python train.py --norm="batchnorm" --merge_dims=false --adamw_lr_other_params=0.00081 --final_lr_fraction=0
Rows from block 2 of a small segmentation model, named by matrix and row number. Each number is 500 + 50 x the weight over its row's rms, rounded and kept within 0 to 999. All counts start at 0. Numbers have three digits each. After the name is the row's rms in percent of the matrix's.
Before each channel's rows are labels from the 100 images, of 14976, where the channel reaches its highest value: "top examples" is what is common among them; "colour at peak" is the nearest of a few named colours to the mean colour under the peak. Only what is clearly more common there than usual is listed. The data: rendered scenes of coloured solids on a plain floor. In brackets: how many of the 100.
# conv: 3x3 conv (model.mid.0.conv.weight, 288x288x3x3, each kernel summed), inputs 96-191

top examples: light from behind the scene (64); count: five (45); tube (31)
colour at peak: brown (29)
conv.123 117:520479602521476508429438484459438482479500441521542422471438524536518442605539476527513522487460563483360436614571462477481471518533530499521440539546474467517505493495509625539507549480488577472523453511493526472531521480559436455556561509492526535548528473497547525504502429546474411478

top examples: count: five (45)
colour at peak: brown (44)
conv.199 091:528522491451493644397509495480489498500492471548426519538532567594472467553606473468483497492525505524485511442368418592506384517466547466515548575590444512460544470528475530469497442514478538480449402457529465488621391498521451530463449452442568529467397536535512517520547443509518527487

top examples: egg (29)
colour at peak: brown (43)
conv.159 092:565489505492483499454470472493589485412538507527483479550515467426503491506442498540557572450458502557563420433480479525454463501480472578553458549553453532456471499616467596383554520526595506493527398505373364589442497583560441520565568484521594536473422463521540504552587434485522528495

top examples: bowl (49)
colour at peak: brown (33)
conv.59 103:380610518464465549481479427516526567397444449511469444462529485535483527546529452533584552461507564450524465595500480558484455524490466518493476472519513525441540601503420494482500417487471450458553547568424482476456491512610505554509509447538523469486537628616529493540545605551468524521

top examples: light from behind the camera (50); torus (38)
colour at peak: brown (25)
conv.125 099:493479510558431551444574504501584534465471591509539481486529486544518516470523516462484639530520588534456544454478521548391493559479562567476477474425526548541490541541550497469515531556473462505418434627487471426460547401512494507477436507465481521448546503506530453411495495539524521569

top examples: light from the right (53); capsule (42)
colour at peak: brown (25)
conv.124 090:523452500483504526507538605517434640601497482481478504509459490540534436433484483396418563532454525421480586580561495571581482519540524472486488506465484437419469489517544594415492469454457542414460435437505501421544395449550496480520535577493367541546606464413477518508501516416498508505

top examples: cone (34); pyramid (33); wedge (29)
colour at peak: brown (34)
conv.235 093:496570494545517575458495583548541490465445408509418529549454449524463471562520572495526408517429468485563524560500545514460534485512546460585513578402397481426544485521548495524552458362495483443405426585455529558506483506510452455504544540412464468482439510493544511492641445541481465600

top examples: count: five (46); cube frame (28)
colour at peak: brown (31)
conv.226 095:390571478472457551535440484436428494482474558444429430420526378514580621513481479463496483448376585517345492559508596613516526561439496539539546623514583430449517496550512554523497470547412501433503523492455490588475488497530475539582472511496465480497518436570474457561509540472438538533

top examples: light from the left (72); count: five (50)
colour at peak: brown (32)
conv.27 117:504629548418452465490542527467478496477503431540507576588478530477532443555572627518425481511471373538523552440613453487466499588547433510528518555538530535581496558509499421454438678523407486468468507555493569470477479463469550557497511551480520507497581482415479524492528501602484513433

top examples: light from the right (83); count: five (45); jack (29)
colour at peak: brown (43)
conv.179 125:413444436523553499509544537526548481510480537510472421530505591504548502482467537489458491434593505494509463474470407484484523564601646523443501443522518477549515489457465564502534485486545546510479446537477511521591385472501472470402509544511497517534513425483513488465404501546614590514

top examples: bowl (60); largest object: bowl (45)
colour at peak: brown (35)
conv.163 101:513444457574498543413473529442512500520488569622550438536516512499556435468548462568521545441494498428553462503484444507508514492525558546494553421524442616555527503467472567502524493501548502516422500568512493503483449594577525419465451488521560557476587479547506503499495542548542522501

top examples: count: five (42); striped object (39); capsule (31); egg (30)
colour at peak: brown (29)
conv.190 095:494493487531438550466511492431459516517514558531483345502473514546594463419561485508564524431439493436507547558529495570521430443508529485434401553445452548483537425495412535473529426469583541554453459535454498539496515546548521497516515540482457486494469530495410537533497498521506596509

top examples: light from the right (58); bumpy ball (55); count: five (41); largest object: bumpy ball (28)
colour at peak: brown (25)
conv.0 107:469543530463510430501510375550528509512478412470548455505459452464564571541444523480503551600517572445497534527452489431500561616522504492540534539499615434477544477410511582440541469477447495383484421456446556510422501487519482524506479520510501529549582444564565551505451533486476513533

top examples: light from the left (61); star block (49); octahedron (32)
colour at peak: brown (45)
conv.90 110:599470566447454463577442517516454538470527533529530437516528484460598479497532491526535463507445513548424504499605506558497501610520423454583473512486432458571480521545498342560557528494449442396532485540521580596485521429487527529503495486489525506407521578535519492532526483573373533432

top examples: light from the left (59); dome (38); sphere (35); largest object: dome (25)
colour at peak: brown (25)
conv.80 093:623387551504506485516496616544523476448465467561570455485453459531524473466468464509407530544444540572408537447498544514517524547526426495564516476559443502523518413689457499469594411470520435410456497569483475571476483463589572529543521485532450521495529466493531416504508478559463609498

top examples: light from behind the camera (72); capsule (35)
colour at peak: brown (52)
conv.157 106:607528539447459461344488516459544624444489518524399496539444537480502486498514559566572520583520527530469576500536458538512518575495465555600540548533511596524530529446537500450495436484498425438472488477458499468442549478466440443502480498528453456547552510378535491452588548496412429519

top examples: count: five (42); octahedron (30); chain link (28)
colour at peak: brown (47)
conv.56 102:369401456501439488495417523468431478463461439523511425419497499493514427436479481427549502520508400470488552566494412532548540462531480464460481552430459526455540544518547510505554424493550555466646534498498433510428537494549445475476509538480587589466507479502495560491621510581559530421

top examples: light from the left (81); sphere (28)
colour at peak: brown (66)
conv.265 107:545582519514508540508495552440432530464419580580510540541502388500549478495528514481440451506456446494541584493475437554491446610452400507586536549551416494451533514450426423470393504511417530471432530497503471579481515457499498486556433509508557540519591504485597445544562519497510552504

top examples: cone (36); wedge (35)
colour at peak: brown (26)
conv.181 103:505398523511553543469473513471635470449418604445449455585446621591459481508585546453552540524455554520465485494554396612455509455453488501473475489453411556436519482401566485517562476599542557463491598570571518486529489597516538522559517462525515453497566505530567539527527504504522444444

top examples: light from the right (59); bumpy ball (35)
colour at peak: brown (31)
conv.11 111:475511370501522547438525476557549485483524524501401498492560547466450586470492462494421526460588430482427450489473466531518547563468563459488489536535458518496557525527474632605527472605592502487569515541406546513512528457490506449506454479571526562518495466549515531541486603484483545575

top examples: light from behind the scene (78); bowl (53); tube (34); largest object: bowl (29)
colour at peak: brown (34)
conv.182 086:582460496560518465471547543559534408512520541540493515418426535500554441467477466446527571520536644489542473512530556502489599550502577556593481464538518456501516384539475456497526604473465374490389513432511519497535488494424458495551553529489544510455533528445439414472459531489467478430

top examples: bowl (28)
colour at peak: brown (41)
conv.47 103:490483517436452573494441510567550435513524438533491494579441570541618447500462478544584571563440500502521485455541423619474513617535583483501531484505386451546526515491547490523466492381483482472484388517493499534541539472528487498480507498416565397515509530432598549499506470594592472533

top examples: light from the right (90); twisted bar (29)
colour at peak: brown (37)
conv.178 102:472521498458522558476522488600484447528532537513512466533513521492522479384429509495458538516621541470515574529461479559434463442506500511447497518500536484548518480572439648426553510515599495490569452445403448509614503513429484481420479494546622535538520515535469514469463547454546571544

top examples: light from behind the scene (90); torus (30)
colour at peak: brown (48)
conv.215 105:495571469571508468410468444446515605396537520444495439485533499514459554513470501483558518488514511532441586501566454519507527477467487546443447436555569531479447454475416470581545565564475481452622512537448529424413461491493436410536437460536633484550502517581501540492523525465426617490

top examples: bowl (39); largest object: bowl (28)
colour at peak: brown (33)
conv.65 102:557467535479433530562571528495528390528594518524543488537519441452493524514519424437453481472519466485450502492512467569432397465486425540525535551458388573536483534477518471566501504472505532543407432592491455549465560484523498576500457443388540605497495531492494445487586537557503593546

top examples: light from behind the scene (63); bowl (45); tube (38); largest object: bowl (30)
colour at peak: brown (32)
conv.232 092:540438440543526520508448442508548499471503480561450515513562554407562530657523533420480490498511476504456483586483435516493519528429532526491415569545513420475470494479477542571534458488473451557488480539500549439591500483469558481484496500449580473480484486508503479560509472619448514449

top examples: light from the right (98); count: five (47); green object (46)
colour at peak: brown (36)
conv.38 136:433528516494504483430483460492520489523472476464469449531490494550547610461421566510502513511557514461585491478519472531397499586515598586483527543511506484539499444436363545440469530465581503478501383520431464447560487566428455495434518563556557589592462513525500507437413502432514534535

top examples: light from behind the scene (98)
colour at peak: brown (45)
conv.105 127:479551490583444460536555466446449567534546571442485439501510536479517445481593428491557500380489593482432537529490526499537484395443514477434439427468492529419457472450516480572530519530466509490467473458499412487480483512506513477529437508484528473420479490565542428480597583434541501512

top examples: cone (38)
colour at peak: brown (31)
conv.134 087:465478523462421515428354491557527490437494495492439467498510514581536508502578514467484512481476626477426515557542487503514451511535518525576549435472465454508528504547579527517571417533492575470494529543519557573536492430622440490490565480404470533511529496523556409548455564430487437439

top examples: light from behind the camera (52)
colour at peak: brown (35)
conv.75 080:480478467453421562528402572512432496525500544483556540440489475531595529481408500503452546566486524560566549486515502528527480571483634479487469483525561467551497489562545355546471400580391501468391508444461622497513547449522603571455534474472512524376603494493561519466500518564450521397

top examples: light from the left (85); count: five (42); egg (35)
colour at peak: brown (59)
conv.42 089:543540490515550503542493494539424469495460463558473465402520434433573489565494472483465506486489496471507513453588425472518532536587583466534526446499447479568539502527501501412510502470513447535429449516481502540549432409552474521495475386514471500533528489477520419501545560518560437542

top examples: light from the left (84)
colour at peak: brown (30)
conv.136 100:597544391509404524518520437519511464536457503520486551481556498424512549505492481450418489430515458435517564491460583546605471670528472486510456529487525533526521464498555532470476503518469459427443532508547498537385494521451690479569412435515513498482473496459572448557542552551476494483

top examples: bowl (38); dome (37); sphere (28)
colour at peak: brown (25)
conv.61 094:541576477563534541428524534353477543550480552532478587472521465540513551529445521539488467516513458563457527535502567508521622619476499499548515566476529561559542485451482501464506516536517544435405468506474520524490434534481542521454461458585526501590589464472542449458440546537513479537

top examples: count: five (42)
colour at peak: brown (31)
conv.282 095:549516432462541502515523489470484529468460515454476522530565418471485507554479516459577360538465450573575546448536521560568625494471488418406489533541528536515539487461476478493422472483520470560545447495578566458456523430394604502487469449586528446445486512482517643370418588539481536475

top examples: light from behind the camera (51); count: five (42); cube (31)
colour at peak: brown (32)
conv.14 117:585522527492558496384521488518575497481413417463460491472439448424591481489520530536539489632378434517448515465549541486584479539579471530526485538483507445507499525539517504507462562505464431570514545523530598489432503476549492559443524528468512580506493514435493604444504433434434468457

top examples: light from behind the scene (54); sphere (33)
colour at peak: brown (57)
conv.266 094:525561462513513447526444424545529524475445531503537427503490559527544540539547471507417448520498541507585486534493545497505527506512532404458484495432567487422483492557521493471477422507379587466491459476505496533529532414534504442463613467458525441473535545536530532512466501480454533606

top examples: light from the left (67); sphere (29)
colour at peak: brown (31)
conv.131 108:564500476587472484589556512502498523458488521462583513551509436470438418553589529518512436474471526540508475441499547572517535427437466469575489553577517497526494469525474452556549464490471456515458593476516428599458548490540547482567542450506430486482491512534539450450590571438472469502